Weights of a small self-supervised image encoder: 32-pixel images, batches of 256.
Rows from block 8 of a small self-supervised image encoder, named by matrix and row number. Rows with one number belong to one neuron. Each number is 128 + 24 x the weight over its row's rms, rounded and kept within 0 to 255. All counts start at 0. Numbers have three digits each.
After each neuron's rows are labels from the 100 images, of 14848, where the neuron reaches its largest size: "strongest on" is what is common among them. Only what is clearly more common there than usual is listed. The data: larger renderings of crowded toy scenes. In brackets: how many of the 100, against the usual share in percent.
# gate: MLP gate (model.blocks.8.mlp.gate.weight, 336x128), inputs 0-127
# fc1: MLP up (model.blocks.8.mlp.fc1.weight, 336x128), inputs 0-127
# fc2: MLP down (model.blocks.8.mlp.fc2.weight, 128x336, transposed), outputs 0-127

gate.143:143106136113126133128106131124116117126128064091155122129165167125126128071119128128130126138129130166118144123139127130138117128115125129130097111133128123128120117217118099132123129128138131134160129126124168128125141125137128116134161071129169127162130132130154115137128133083060127119124131150149128124145128213128128120115128117115152182172139126091132128128024099115103128146128
fc1.143:126145093129131111162114122148167112129130118156125123130112126127120145168117147129106130106140159092142120117118164113129126141128094136126138160167116136158130134075187132150125130102123128110136096127140094126156112123127143135126119189107121143086128105132092124130128125121187130167129120119130119138128140035141129137133151173149123052123130122156129075128188166153157126128099
fc2.143:145120141134102125095128138131128103125110165119111117130134058172148119132075125133125130148134164116100154155128128124117129129127101119047130107130128087122132084161122143138124150108122077129174118132116171107125134117128152118126155143121117130191145140126099125117147107128132122109178173124128160084139128132137112128134150126088142129103135126127192102128128048125094135159127
strongest on: white object (64 vs 28.3); light from behind the camera (51 vs 24.8); its colour: white (35 vs 8); table (30 vs 12.7)

gate.315:120132135151136115129128128193137113069125157153129128130097123126086128137130196090129127095197207120164163139128159137076116127149128138080128127128114122126127128127155124164101136093119115157149125109155123128097129143128128128121114144133132120109093127128129084147130118144157121092131155136133126096083127086121063118158128129134122141160158126141128088132151128173135132127137
fc1.315:133134124132102149124125138104147143094122127073200168111134025119125132129143138125135095123163149152121128128137147138128134137141091106126170090096129133119150108127134150141128128128145129128133105132129110130133110125127130145092129124132161153117143140142142127066114150128127148093164140039158111079109128126093068130147151128124132137131136120111177138125128133128097130110090
fc2.315:161113125168119130102131086149071126108137130205128126095129149170134126130110113140153139148105128143118149147129123131124123107123118123120152113127137122093128111104130133133131127138173102148157131102149148113147141134127145131069130128128154129159128131173127154128111079128123130158200139159109129130121127125128156111113109125121157127125062105120118075131128130133131132147018
strongest on: red object (76 vs 29.3); its colour: red (31 vs 8.3)

gate.285:117136164115106161139141112058079112127156134139105118116111134129151132138130111132128129143120149102092149156094123117164123149128127124112110130128132115103125121126129176115112158104116151121127124123144177102130155127129109088138132131131115156142255121127097125095073125114146123132142139124134129093157116139126131142127137141072133080098121104130142151139131162111167121119111
fc1.285:129119106128120125098092127130121090126128138167126134125103090113128133138122086131150120128139127130122151127122063144124142146130162117128126125127119129103132172122083171157189103128138122153138091142099127125091128151196122115127128123161223142140142100125113155152138146125179102108130147174120110113105131135072124128131129067118120120085148123131160129124128126093144140115095
fc2.285:129128116128220104127131138142154111112117134132092131114174124131132084187130123127113117135067119177123153078141121137089160119130137128111134111073149122119148125108128127132205141134146114098110179149127139118086070100111140167139125129121129059127106133099127135129131129161116136130129135129131117183156097145135139109157135105130133121131133151123137133125152130132108132125145
strongest on: light from behind the scene (52 vs 25.1)

gate.280:144149148133093133067126116112104139132104128122161161146150124098121127131139152142150139131100114111158094113098110119128093119112107118100114118120145097140135156134124164120135184146136104124121162130109141146146147157135135127133072109141142120083127138128114104144151139175091117197111180107089139107063148101131131081109118097078137160156103150151119135146121115163112129164153
fc1.280:109102117101149118186119127151142118113170120132082087107105135158145133124107091118108092114153136141088157129161156123141192132147168131121115132137137186124149102113140134129138109119123150127130106130110128117124123105125134129099148141119116124168127123128171141122103126101156123074146103134157103132158107153128133136139167178182127101081152107123136129105134141055175125096122
fc2.280:130169102143123149143170100133145077146124135128124129159104126095059129123134140154147088165121154120125140150163140152098162150132103103143142132108098146121134168098120115088106117111143115171096168119170129127135137102126146115148106154141085140157133109103083136133117121109164193084147100128158127150137122137131129131138094149129121107093117147130082120168162128116152105088111
strongest on: count: six (43 vs 19.3)

gate.188:150125108130130175118092128131129135129114097197146157128124193130101174046112132158164130126097107127130124117129115161121052128130135136150133127177151137078125130130137163123101095117125131140133129087174131078130114159128125135127154122143152110131086085153113132143131139123124139131097120124128135130149084130140129153131110133157128157128129096111127104132120137164125143128071
fc1.188:112128164126124133106194132096073151132129138128107184131138135107136114109133100125124180092067123128128110133088117098149098093135136085127134126117144138124101133126129176097115128112129141087089122126097130180170155128050164131127111112123130175127154127128128093118098102145124123133132113130128126145133116125136158207115115123130129161117130128129122165122104130127161138127127
fc2.188:129125129133136117170143125179106136118158123169135076060128131162131126162137081129132141127125144188126127074130131145085130103104100127141128162110071129134117204116137104130159119134132128118105129126134131107116128129128125151070129117127121130130130110128130130128129116157126130132125116126139078159127132147201136130121115120146166090132121167138124103124198128183126128115129
strongest on: count: six (44 vs 19.3)

gate.48:125143128127113119177113119179127125095151116175113080069125128133165124132124125108055137131151206132149140150178109130126136135125139141073128132171126085107097142143174097185140135130129102069129146076175141127127139125106132107125127164124127133135128122133116144126166117137137132124167146121132126117129125104126115064124142115112136126130119151126129100140149105137132128133114
fc1.48:114142164137137118131144119108088133143181150129179136115117116131140130189138115115133102161137129101158089163136126165078104124136128108151123128128115114136113128145163127149112128141168127090125162100128126131123137132127098152086070089132124152117127122165128131126117129133129166041138135146121109117123157124100141113112090122116138106082159128114148121128168122082187126108176
fc2.48:128117128128131098160128140128091103137151126182117123104128128142126128152142206129126112166101072125122126108125165143141094122144079132129128135105118129147157127129160189124151101130147129129147130126159112132131071141104113131126135129113086129110125130137082140154142129128132165110152105107133147179093170134098137147145127126144128042137135094139099097100159160128176128131129
strongest on: red object (71 vs 29.3); its colour: red (37 vs 8.3)

gate.47:100128162136158122125167134139105131133152119151104066123129175138128131132122123102133179135144117143109142128149167133100123138094154121131128113128080131184085166135183107148108103122115126101113145082132121123106128134067128125113138131134106128130108114113128110089171112139128121086106071136127126127176138140129127129126101091129174130141143166145121116099146122133122128100209
fc1.47:129128141111120073129127138154135145122143129119143128101128089169150121129151144138109128060128167177091131100130101110132131102130126126122110128128141129081123170129137125109125127129140111135134089168116088105115078112118123127036132122119179131148153131083128113149161128124176082132108180161159135125118128132104113129185117139143115145129122159147129141126139064127121121128130
fc2.47:128126167087122123191162128071122131138129134128127124147118103113111043123127105105084157125123136095151117143127148063172127138126114117128126129149141140135133112135128127118123147128101147127131124122177153149151131130126126097155128126041115153130179129130165129124125105121126127152129095121128130070136148117103128122141172135070139128173129106128129126100128175113134129128162
strongest on: white object (68 vs 28.3)

gate.155:129133137128140135134154117143159102130123138186102127124116161117131120161088129127061145154125138097087180134123144088149059149108102161127080116137123083120124097129122153105116184124128130137129156080136162127109159112127115128140119139078103128135133118113119130129129116126188142129131146102123130144136129131173097131128112118128126088086125127124046128115137141144152089128119
fc1.155:131120111178135085119107130183154127075107140147071149116129128127126128165111144118163116120131118175129182064123109154128098131150127124089117129129128129123112117118125150128200127119128130176129132081124128135074126129133129129118124128128112128166109138129129138162136132160168113128186143151116131152059129127121102104138126070132131124115131101128095116136152150129173127138132
fc2.155:099128156120150135178146158151141133125129123113136095129121145119070132124119130098131151133148127129159127090125123090103129129125108141135132137125124129161120130121124115117146122129127136128059130126096133136113130131132074094125096118123101126117115125129128134114140128164119108131063091104140088153105125145173116189144152113123086134147198181192125142128181132136091130076157
strongest on: red object (67 vs 29.3)

gate.75:158108133127104128157122153128166125117157085144171140123127123151105126099085125143129131176164128128124140118132191129126117160104127145133113136145128144130134088163126136141097143145101078154155138102129131106111138104149116102141143150116136128121130108147153144178122127117075144131099094064146116101147133158133088129135129080117125205127121133118101117128085087129118117196127
fc1.75:133126121125128108123114150121128121105167132127098134075104132135123116108157074133130171124065127171179150113127140150149138121118148128134096154109124145110116131154121227138128107123125154136128126109131135133138165127111154106132180166131127117137130126120123115122153128113115119097135066122206138127132083114115126096177157126148129125160185096122130143153129128129146137135117
fc2.75:127165153106137128088112131140124146121120092114148134129146222126131152111100068111126128127174131147134138145134119134132112113083145127101128110149180110116109104130124087133120122168127080103123136083081130050142148140138140146082123118137153109120103132173149120117102137126124120145131145138122123131126059124152128102108127117106140151138126132081146149151128133149091146101143
strongest on: white object (57 vs 28.3); light from behind the scene (53 vs 25.1)

gate.287:127116132134085158128130120169148134124132138126122131179107090136116116113135200121106159093154117131085189124117164136128167118139163115100167073122102100092157133128116140109093161092123134129142138111124157131115136117129142124190111133113129126108105144138134133175104097128124131121138129158121133094135123126136085128159131136130098145140106133102096139127126119193207134127130
fc1.287:102130128130126127147141083110129128132133126112146171091129144130098137110127147129144060130146113128131126126117135120171135145133127098148120217130131155113135081128158154127150187116198125189116133123101099102104133122135131167105124111134117130139137136131127120094101130138131198130133175119134129119086128099129119115172128126125128127099126122130111126097127133101050105128125
fc2.287:145129126122141119125098097058090123094137122125136124126129128144147116133154122111137122151113122150086117077133154175131169094127127132136132122136138136134133147117137135148125103169125150108149133117188137129129117147154117106118126120130147126105121160130137156151088138128124135119162110122111119120091192140025156103115114154129137109188065111141128092166113149136147100135121
strongest on: red object (69 vs 29.3); its colour: red (28 vs 8.3)

gate.324:114096153128137129124155172152161141128123128127124108191158139126138118129106112100127183129147131130128126157142126086132139110118119123146130093126147170242134107118129138117103140112081136124095110158150129128124126122096128110128143136100082129129128115128128113129144117132067092163084103113127063143150128135132130157155147132121128198123127128145123129112131091134155128124155
fc1.324:132152077122130101113127092122113130161115104127162090054083134108089156121141187129119095103156145118172137139132131128113105146123136128161143127131112128129129171114180096130127073156146121128140127094090075126149128151152129167132089128146178118132119128135129105128152146108173133083119134154112171120105127099134115108150137107176130116120143131128123128101129120105081139126135
fc2.324:139101126134184044128130182116132131080133125113132147130199081136133128152138125109133126087093165151130094124139130110115134153127110105124109107132130129183123142130174126112127150127134130151127128127142119116128082125087129085179188128126128128119139126128128131131118114151106086112124127125121058118095144104106135166130128128119156168142145122141107115132133132128152084137163
strongest on: boat (32 vs 12.6)

gate.138:129173109126126138123116104129125077140122120127173115111128173091078205090103148130139113130166175113129159128125181132093126135125124171124133157141074110096132130128140132129118101141112113118178124086134128124130130175155132128127124152196158127111101086106130107140159143098182127080103132156111182128127128129128101119113110128137128122137129132102126129130095129128136127126112
fc1.138:129128129127173120078127144169134104113096151206143133120128149152113091139127128167068127140121132132126118128185136125132120186123129152103117126153150136127127130127124128137150130099115128139121178130136128086120064125096138182166134144056128075151081126128101153132128125127117135128125163159128124161129113109135129128126116127132156128111143126107111122118179128188128128123130
fc2.138:131196116135124171071102131127152139128136150061131128124120145129128194119119137195123136125136128134122098112130127136118094158126154103138124128128129128126139135100116132128127129128128147130121127187067081127115120128129113133145129124160154152128128130090085122131128179118110083124105126113123158161123120130128150128103055128148113128058144131127152126193127118128108129127131
strongest on: purple object (76 vs 28.8); its colour: purple (29 vs 8.4)

gate.237:125132130123120139129130128082167081123108128139082186148126123143145132138091128122121127128134113127092151146102179139122128127123117120093114097129122089164127126132134137138119133114128146143100123150126146018105117128129111103135145136131078124123119130118070126122128118129145131129164148144132157104183093125156131129143164112122124130123147142138170127153147130136055178125182
fc1.237:135132118129131130164123126126095106114116128130127073120134128127119128127129138158128098133099052159132201070147065123126125130125130147162119163129127135118192129128099129137106128151142134134141139100132128135111128054148127180114125130125131132163137128118134127122143126046125134149125068129142117143156130137158085120125094120128132070115127128137134142098128128149145103140100
fc2.237:135123103132119131141145159147084079128142122174145120095105127128098127107127134128134171104130117116122134122127152114105157180089132116131128157128098127111124171108121151202183125116122106115125138136150118136121110165105093160156140149126194129147127102154103154108133124159128096136099117063127137117152164128136101141155108117163123116133160127137107118094141130181085128171098
strongest on: count: six (49 vs 19.3)

gate.39:125165127107102126125137157125116069115150117133169087122119116131081145123113098129103097129186168160108127156182154117058104122098136126116131121150127118085104141129084171181105093147135082081139139103154129089128120127121117122133137128143129129127128097158121119129126121117160121090132107132143136129157131170118069138187148143131132120128178126123128113128141111128128148128129
fc1.39:128164132089127155126128143125097104109201149115162129129129086124127128070136116129097128129138141129173120121128114128134139104121128126079151184122133100085121113137110142159103084168164125077142129127107170120201150128086112128126113115145125127136128130133120154126100128125133117061162092124175169141142130137111128129127118148152112080156161126104133143137127133115151143123094
fc2.39:121128162136132154145128127197128128131158135130099127121117128123128144113073129142149153141103113128120228129105135135140130126097106126123134158126124090127128120127121127119096125086183129123121128117132128129128179121118138138128128125129102127165133108130114126079113121164129129119148117128129125134158107116255149171107093108136132117125127132113123129133144119144112152106086
strongest on: its colour: blue (26 vs 8.4); its colour: teal (25 vs 8.5)

gate.309:130135132119125167128128097141148144116116136138130128160114088149152077093144131162049147141121128141147094144170144117147110140127131153134101123137142187122119140154198108141103157106079125137128124132199110129156084090108126127123133131037168127146124151145117123117145110117088130129139142114128121107160101091110133119120128129137149129117113151136128127128137086163130128143130
fc1.309:121172130127127128106156137122099126116133128143128141092128138114112147159117126084181081077154174127129130129118130127089146088120126080097157113089131083132116126085095184119118106159179121126123147115112142127124152172128125126132101127228111127112129125116129126089109132154178075086120127139128165129091128136160120146127130124126107131128134122141130129128128158115129129108123
fc2.309:171065117128110128144128119116141165126133131125131131127118110127156118134128140150082157131114099118166102127145130128138094160128124129136108122149128199133134129153157106126133165071079134134131073128192134129125094118128126114163181124063144137144129132145127102144141129100067174123128117105138094103150132090114128127154159126116175127127126123083128114099109127129134125157160
strongest on: red object (77 vs 29.3); its colour: red (33 vs 8.3)

gate.209:126134110121096178128100108155146131130073114133126120146128131100190210145092135130139130133090129128159118129129122125126048133122128164137131133137128179124110139140182126128119099130101118180118062118160128140133139128155127083118161133134137149121129092121103099124191128097120129143117138127139071095130116112134123121107127114142075113115124131156128127122128130124158133127118
fc1.209:128124111133094182129101120134180121127061127127128129156148109124155185160105134136132146180094134134133117113123108125111096130130102176135104129131127153114113124155162107125150086163082124176128128109153146136095131124162090067104182121130140160136130125125131128165185127123078127161120126129137075081136141131126119129094128105133103131108118127130128123126110125118130135140085
fc2.209:101152128128128128128134124129099106142129140130115128132126128121076090128155121104152107138139128128119180133129128128135197086158135095106176159106135072124137123074064152109130102155172130117126187109099120128129169127128129146105040128128113123117122130140157151125097120156167129131175133155096168148129128131134127126129133124126128129125128113145128148139148169106128138073113
strongest on: purple object (74 vs 28.8); its colour: purple (32 vs 8.4)

gate.208:157141132144120116139143098128096131123157128213130160094116118130139126147132115167126128128130139128129122159129078128109121153122127105132071145139099086140084197152127164137128134111132085127124112107113127104107129070144112110141128147128131158130136093132069139132139122133169135127147180112118120128109131125134135121145099075124142135088126173130103087129141125134179080129161
fc1.208:136134122129141163094134116132126176139116139134123148172126155076135128108127093104137127111121077122128110133128138123141163131116174111130169031125167142133140117068109144127104128127146128163105130131123128120139122150130160130128127133133126133101136127128127131102104134128067114196080138074091106129175118110185151181129125131124133141102115124124137150130131143163114130116120
fc2.208:150128114129177102092111108144135177093094156111141144124137081131136124125128078108141172063128129161148126129144109125124161119131148102105162086160144186129128124102163103137107127113118102127133094133135128124128083118127221128107141139128194128136137130121150130110123126130140125156134144137112121128137113094096155066141132096135163168161126126117140102135127135138120130134126
strongest on: purple object (82 vs 28.8); its colour: purple (35 vs 8.4)

gate.332:125140149130138139146127133125122144174109046147145139140163175125121135030129110127131156113127114115133126128111112128128138138076152122129132131168124124141126168143150093093128132115107118141132124122112130097122128147123110117158142069128130129137138094140139155167116125144075122160095076131137127119160127134142120125121120124119130211131102135103099123123059097135112125133116
fc1.332:133105155128132136157117158131095130137142137127175207108128103137132125126121202137130129104144137115129106066072138121132131137126122131127137094117199142119131125148137141106129134094124093131174116174129139099127120166063068140112159127125126128150125125143129123121117125146131098135111132069132127092119165116110139127137124117102092103185120130118128127103128125129083140139130
fc2.332:101127174100125117138126129157121122174138129146149115138122101126139141108129125120136157130094169089170136157111129096128063126123095142146137179134127124126112116123229203131105125087121125127128067128139127150136155176112104118121120128138120134134153074129128113141149118124133116128083125136135110119130129068128141152122145114106122128126136127150124131097136126104183145129097
strongest on: white object (63 vs 28.3)

gate.326:114125147114136152130115125129127134119118108131190147132129173127121136118145147107120123124091137146135128145125111122128041128095128169116128101142129093119110121143137163093080162130195156141118129106147150133134136194115102099135155063127130128124127121141130122138114121092082139148067128154151103085132059117155123128128153142096134125152149120131147128151130155124097142105118
fc1.326:131078118133118100095124124119117131145101112114065161150133146127124128133138131128157121076124094134132119147107090142132121126137177112137128130115119170159143152123090192090146138128122147130122111140112088152124135107123202129164125147141128121114123124123141115141144141184096137118133136128135132123127133132135124211155144104137117150119119122100053152097082098106163119152134
fc2.326:095130172113161140117131126143064139127125122168133130110136148118161132115137106128135146145127128133150091083106111130120147122115136154159136139157161128128113132127160108137186115129137134085127143143090177133136127180117035135118109100151130121141124129100149164099132130150127122140073067120122116181134147147124185085090129129121110102127130153142133125129122127118084141127130
strongest on: count: six (42 vs 19.3)

gate.191:127170166128110149137134086063107172126173131130117125138094127122143115128123052112126148124155124128137108119122112112160174126130130064129165128126166129131137128084110127133124129126136165113122114127111137127128128147161105103139114121124142139109178121176126137119070131146132109146187073134120148078127131160112132149126124112082125130116102081129140130181118154134126132101134
fc1.191:130100128124144118125124164184127126133131103177138146077163127182122105128132145123099129126120144127074125140137140117140106133131129203114112137156127126120124106157131128119123172123126115139137194094131115074098109128054139195128124145078127092120051128134133118122127099135133134127130164126132121148139102126130119131148132141128154153125129126108109127123131113151152075129142
fc2.191:152129136128112132151128102091053144131156133128111125128092124112129128119127082128168149123125125117173103140118129124147145136139128058128182136128128126134130129126127120113093125122131132128133076134125133136180159137169128068136130129129158150128199129134127128119092128133131126120217082100103144096129138131125188130102127107112118095149105093128128121149107170128128132108128
strongest on: count: six (41 vs 19.3)

gate.84:126141131166124136115129126138143149123146080137128114127119128133114255138109144108187122114197170134117093131100136129088112120119105107138135114126106126098108155105128168133111129127134134144114127125116124116157130178152141096103120131159110137095132096124104114121135127129139115080123140129165135123119117137133038131165169129123126126112128141135132115143166119128131130118117
fc1.84:123136149111139124142178161129139089130129120115127117154147119059130130125127138069127154086138090119148156127107124082128171115124155147106144139131128109158124128128088126140142128129121127053123128128129137148128136122112132131116110122128098169124198120131124112101127128167053145129100134089191126079128136141191126138131172130156115142144129127131145151111104128128092129122131
fc2.84:118130139125159122090128161156123136129134128134129146106186128133132165123128125216111153145112131130102165144162134134132057129161118128121129158147130082132128119128149115083122142127126121124103159098136114128139128119035135128114130130126131129141097127129123126129128121134111133131163130126114121225116117112128136115092034118126160159128129146128122128135130126130133130121137
strongest on: purple object (67 vs 28.8); its colour: purple (31 vs 8.4)

gate.112:141144146112128140129130133127137143129127144127099139130127106121127142115109080123131081123133124128140119175130115139125100123119181114142134238122119176106141156121125188138130144088119098129127119133116127136108132065117142127151122127182128127165131087128124148115116137150197126083168114110126141118157115128091074153126109090136128164103128128089102134103120097119140127128128
fc1.112:115135137126133093154134145134221114140142123140160114138113162141136095148145144101121121092134131135184078160176132122138029155104125107107127139124142124132156115116128127128126085154128135106112132159116063137128118122154137117130134160100088127128122117144104142118129119095134109131125129155151127123138121135152128128140134139142081085123136109134099119126175158107083140115175
fc2.112:140153108136093168102146131130103124180144128130046097102108175120133153134086123123118148141144128129137107110117139125120047133124131118132125088136130145124106128084121122139139080149076122139102138110098112132138113175144099123075132135129164167090136119171124123120168132127114083129119107115117143143069133161125149155140142111129106109095164126139147128132145145111122158123140
strongest on: light from behind the camera (52 vs 24.8)

gate.137:127108120133145121123128176127110134111181109130166128127141136129085150117148131128188128121135120167113124138152134152086168066128115115134187122119099127165143135079137160090140109138183131087114123115094115115140116134107128128108092123152118115115077128141120168144115130148096128117148084153118128181116127151132111082170125128141142179188134130150123130137142127147151125108122
fc1.137:128062121173197085118129147134128113079135141174105140103141135169127123170120124133141129124091129147101139126132064176115144126128112109105120121119148078141130124126113132126193126128189126129125142107119135077121126131123125127125128128132123082136075138139098141131120128201122123138186156147119095168103146124137147119129133110107146119132139122137116128129166150138130128127117
fc2.137:135154127127057159128128079110125118189098129122133129129124128124135128116135128132102090120141134122124112129110131129097127132128160143127128130166128134020153128125116177164110128128085129133149091166124130132151130147174142144134128140160183131131131117075128111125157129069167118131071153127128176120128107123130127141116162155132115127102094131110165144123098125114124136127128
strongest on: teal object (77 vs 28.5); its colour: teal (27 vs 8.5)

gate.131:156154099123127125162088131125160057149142129079093122192135108171136122134122114129130123100132130104109141105129128127147164138139128107117104077128160100140125132127094128193126122116102095090144132133164107117109129071128133159124118135122123125145150123129128127120098138124146110154154162143129105122110147108146139120120220094156113127129118106098196135118137141144136155122118
fc1.131:120126180101146134065145129167112142071130123143114114133120149079084145119120132129123113135120129138163110141132107118127077137102157167129118150127132133095061192128124198108091171133164134140096112105117146131192173164087137094122122110144122118093105137130115140157140132128115150103117122110144126131141127124129132133148129159096141128142156141157100137136128119097128103128130
fc2.131:130110126126116148105135147140066141084141128128118125091092128131069132114111134212140130118105136147115164140150102142134128153138102133131147187102095118121123142128093139093123149100185127177107121133140139158145191102125203119142131130128117120173128143107133084107125121146103143108165099116118136178113108112156126149103103142132116129132129153120119141151114115128109116131128
strongest on: count: six (40 vs 19.3)

gate.5:148127100128104124126134071147126127147105122148103096143120150158117131127137122126133167057122114128123141138128122094116139126108129128148088151144107178131098171128127138154165150112095134140129125128117128143130198085144147143113129184120124128174131127123126129115154061122146149154104131125126132130112128121171089097167121131135134134128106132141081110128121128171131048176102
fc1.5:107135153112133116175108119218132126101127117159129096100116155107112128128140147115116123164121122130128150106116142127147106126151141183109140139143078122125136137127165136112127130136114155138126101102157125129120132130152206108091108146126111113112116108110135113130164116138201133127133141122136157127135073086121097124125144103129120084145124155209124131166125132171155127114129
fc2.5:116150157094178131151122129120142148130116161105124137189129125116145128115184127129133128129133093124168083053116121130149129118135152134130129129073155109123125129163120079133127118158115140068097136128104138128124102130129100128155120076127114128129128131112162130129124181143102126130130131128140128137142124128128140123109162120128121129131122129127166167120127130133096164062224
strongest on: red object (60 vs 29.3)

gate.109:135118136129100164121126118124137089148138126136131215157140128137156129099094136126140135127127134126128117129095178138129134130113092112117118094127182130115135089176133126129129159107109044130133123132126137101126133130101136126150126174128123128126132129176130110102092122125116112096157138128162133068150124157122139112134132115096128193120111138082074127141094075137131138149158
fc1.109:088128130125148110142079122142133108132139141128130054121123149129134106129131060082115148226157161128120150127167111129136129126126125167115136198127129128124102085130151109149123067154120127105130128128117131123108128130158119085103123164129180132140130113118124123150146128125142088143128128168142110129128123167128094113135133111129127120156138108134149129181141124089159135120119
fc2.109:155139146111117129138136130132092125130144101145128127103112142128127132127099122092124128127189160112131130136161126147139115130125138127116172117160158127121124129103082109127096117195124057096118137042141109050134147151134128136084116170129172125068098121160141135110126137133142101129134123112122153132083124161153136088143133122112116123127111130112140154158145138133134133092154
strongest on: count: six (42 vs 19.3)

gate.28:128132150129128090126123124166120107067164143145142130080129094128123121163128119106127122128171179132128142137217130129095127178122120109088116128124114104131110143129122129171129129127162087127127146116123135129114137125149070104091116129132156128128128145127127120152128119126180127076178122168126128102122130125085084072132107106128139113129135154137148125164195128128120124110130
fc1.28:131165126152132126180146115127134107093125157143100123131107111128168112128111144156131138121143098125130134073111130137137134126141165149127101136118133100130107127179111095214128083115110096121129119128114199117122128115126122139128135134111123127169141125147075089104126120149143143128169151126179170135129187166149121082153122084133117120127129127108095129075126112153112131141138
fc2.28:114120157118138128147140126128086128183177132125123115108132170125134128127161122123094152186124142125141129173129150125131117122098114127134125173152075088165110126131149128120118127122112130029088127086145133140177139153106118115132120127125067137131140097116128126109136088126119137107127080116129118126125122117151138128093135116123160090137145186128132123131179127122142161106169
strongest on: its colour: blue (28 vs 8.4)

gate.144:130151067130103157137130115183120062100115113164126112128123162129127171101083140126123109117165126137116170128131128122112128144113149126047128145178119128102138158128090149146140088137156110123131128089124132108129136138129154111161164139120130145128128080162071115114147085126144127136150131130189153129128095147158099124146136128133095097128133138144086117127134120150112154131112
fc1.144:157128114142105125240128107126127122162108090118130148145123127151094138125119160123123132053138091126100131105128170102112132104127105119134128107170123138149124132127118128137078136123092107125126128131110095101112109099126108140135134128094111165138136129169111126129136105097133123138126127151125155113113128129137102129205199099150128178133172130134128111129135128144109125136167
fc2.144:140073104148130077097129129084130131144128128128138129127134124152119073136186128134114110143070131128129110140128137125112147174117124119142067125057128130140156138146131141113201185127133151133157121134134123134128065129127128128187135096073131124138138129126126159170129128115103177113127129133123127118142156126085127143149128149123175127124128128122101109092129128122141102153131
strongest on: pink object (61 vs 28.3); its colour: pink (31 vs 8.2)

gate.258:129127109129120125138128133205114095134128123180154116141128086117122149114135131125132128105171129105134097136130148133072166110127082136096118125163120123106038131182153082174135111126141085097132134135112148140150128121081127113140133138135127196139152119123077128127151101128112128073130127092137127152120163129128140092131157137150133126129131148128126086123132102141120128129123
fc1.258:121129121128146090133128128122087120135144147148120128110061116131174103138146109130128136128133178118120048078125160158125172127112131092173114129128121128128118178141160158158192121128135128118144146135127134130133125138107106130128142121127117111130125114128107150134147127204128133103135063113131128129126213132109139150129126131134145080126129129133111127113193101133129128130127
fc2.258:125128129130124133127177109117144104135152116140103133131122137127128128134148137132128112139089152128119106119127207136083129160083112125162081106132119141135127160082141165120129125129140169165106142140159121138139125137128104119137128155128075152123165104112100136131126108085132125086091080126154126124127135126125128165130116176133111060104133137164104089149186143122177093115086
strongest on: teal object (57 vs 28.5); light from behind the scene (53 vs 25.1); its colour: teal (35 vs 8.5); its colour: blue (27 vs 8.4)

gate.107:133132128123134128120122120185141124076124147163120137100121127143101131131118153112126127128126123128129161127149204137118102155125133133040133123156127120104117080123211138159113138073148071127137131106138147118126130131129145130116111148129134132132091123155116126125127106129178130100153211132123146115108111091135130123167137082130131126122162126105127088133150141144115135132143
fc1.107:131118128128168100123120185125119102134117125156090125123174186155114090174128135130133100132106128133108191129115127134153113136121088173128100146121126151155144112129125158099126155130146149170132118121135125129135122121137166135150128136121086117146123119087132129136125129120173124118129110129127096164116129129145109161125125155141132067140112119130057127119133172148176043137103
fc2.107:123111128126128132124129168176125130106131109131193115117134134132047132125131143092150126134174135126131127093131125121029128131123118172134121137154122127127103132132132125144141129134153138141128161133083133117110128155134071131129114112130128120130109127130129127131120125121121134134032126129130111133078143157128085128159129143122117149154149131190125115133125123130056106153132
strongest on: purple object (72 vs 28.8); count: six (42 vs 19.3); its colour: purple (25 vs 8.4)

gate.217:131115154129132121057151149157110105114111145138093066163125129131119147137127122126140167116103135125133125140099094105116115113139164133116128147128180142088131114120161125119156112093115110149122119188116121119119128191081132116157120141131129129139129120127099155118155131150117049124077161127122156137164130184123138193133119177128133130110127123161135127119129099137148133126100
fc1.217:102123078135133139130112125095130142145158125132171183114127149120136120115129127127129127116155121127076124140141141140162123128121034102172135054129103129146119114132108174141077129153082131102130128099158129122133129126147129149140134128127155139116159128137128104107102127116128207172125127119123072136101135088120128127128182114093152142136155119112106128128117159128103127134110
fc2.217:128132089147123154089158108134105132106135135141172120094120161117114135134154118179128141183061136146132139106140101160074128124107087118182131144128127123109122155109144135135192109135182138123105157135134139148133137157132092148092125113134140129124124129106126141135141110132104146132094098131123078165120130072147158108118089128126132089107134163141136066142135144130113134132090
strongest on: light from behind the camera (63 vs 24.8); count: two (45 vs 19.9)

gate.124:145138102115130166088143094131123129140122129134129108105122198133124098124143128170072126114138147133102130131159151125130110157124149130131126096168141130098146122129130148129104140140076122129128170096137121075141091128128131199158132139099172101132057122133130128136136123113136116134103144132080127139143074126144125136125133138130179130049136130080141144107143128138151143114108
fc1.124:136116162126127128142132132146122129093129114140136127236125098138114187128124149102177113128128128133135141134124110134072136104118113130147128117117072136211133183123147141115060091105136114113128082128093131120128137114184121094137113135161113134128137118127123137092087118102132139085137119126143126120126140150120104125131129122124112124167130150166120112146149115129137112108148
fc2.124:135124054163093129136136076114121126167103129129120102117093140086122125123134124130109129108150111092175101147127122132119119143129128128150147129124118130122124121126103132125126124146053112132127109092148115178142125134137131156130129128124219151107128118128133122128206126113147133163121101143084146069116118113127128132134136111142131132123171146128155123051128127117120170127135
strongest on: purple object (58 vs 28.8); light from behind the camera (55 vs 24.8); its colour: purple (29 vs 8.4)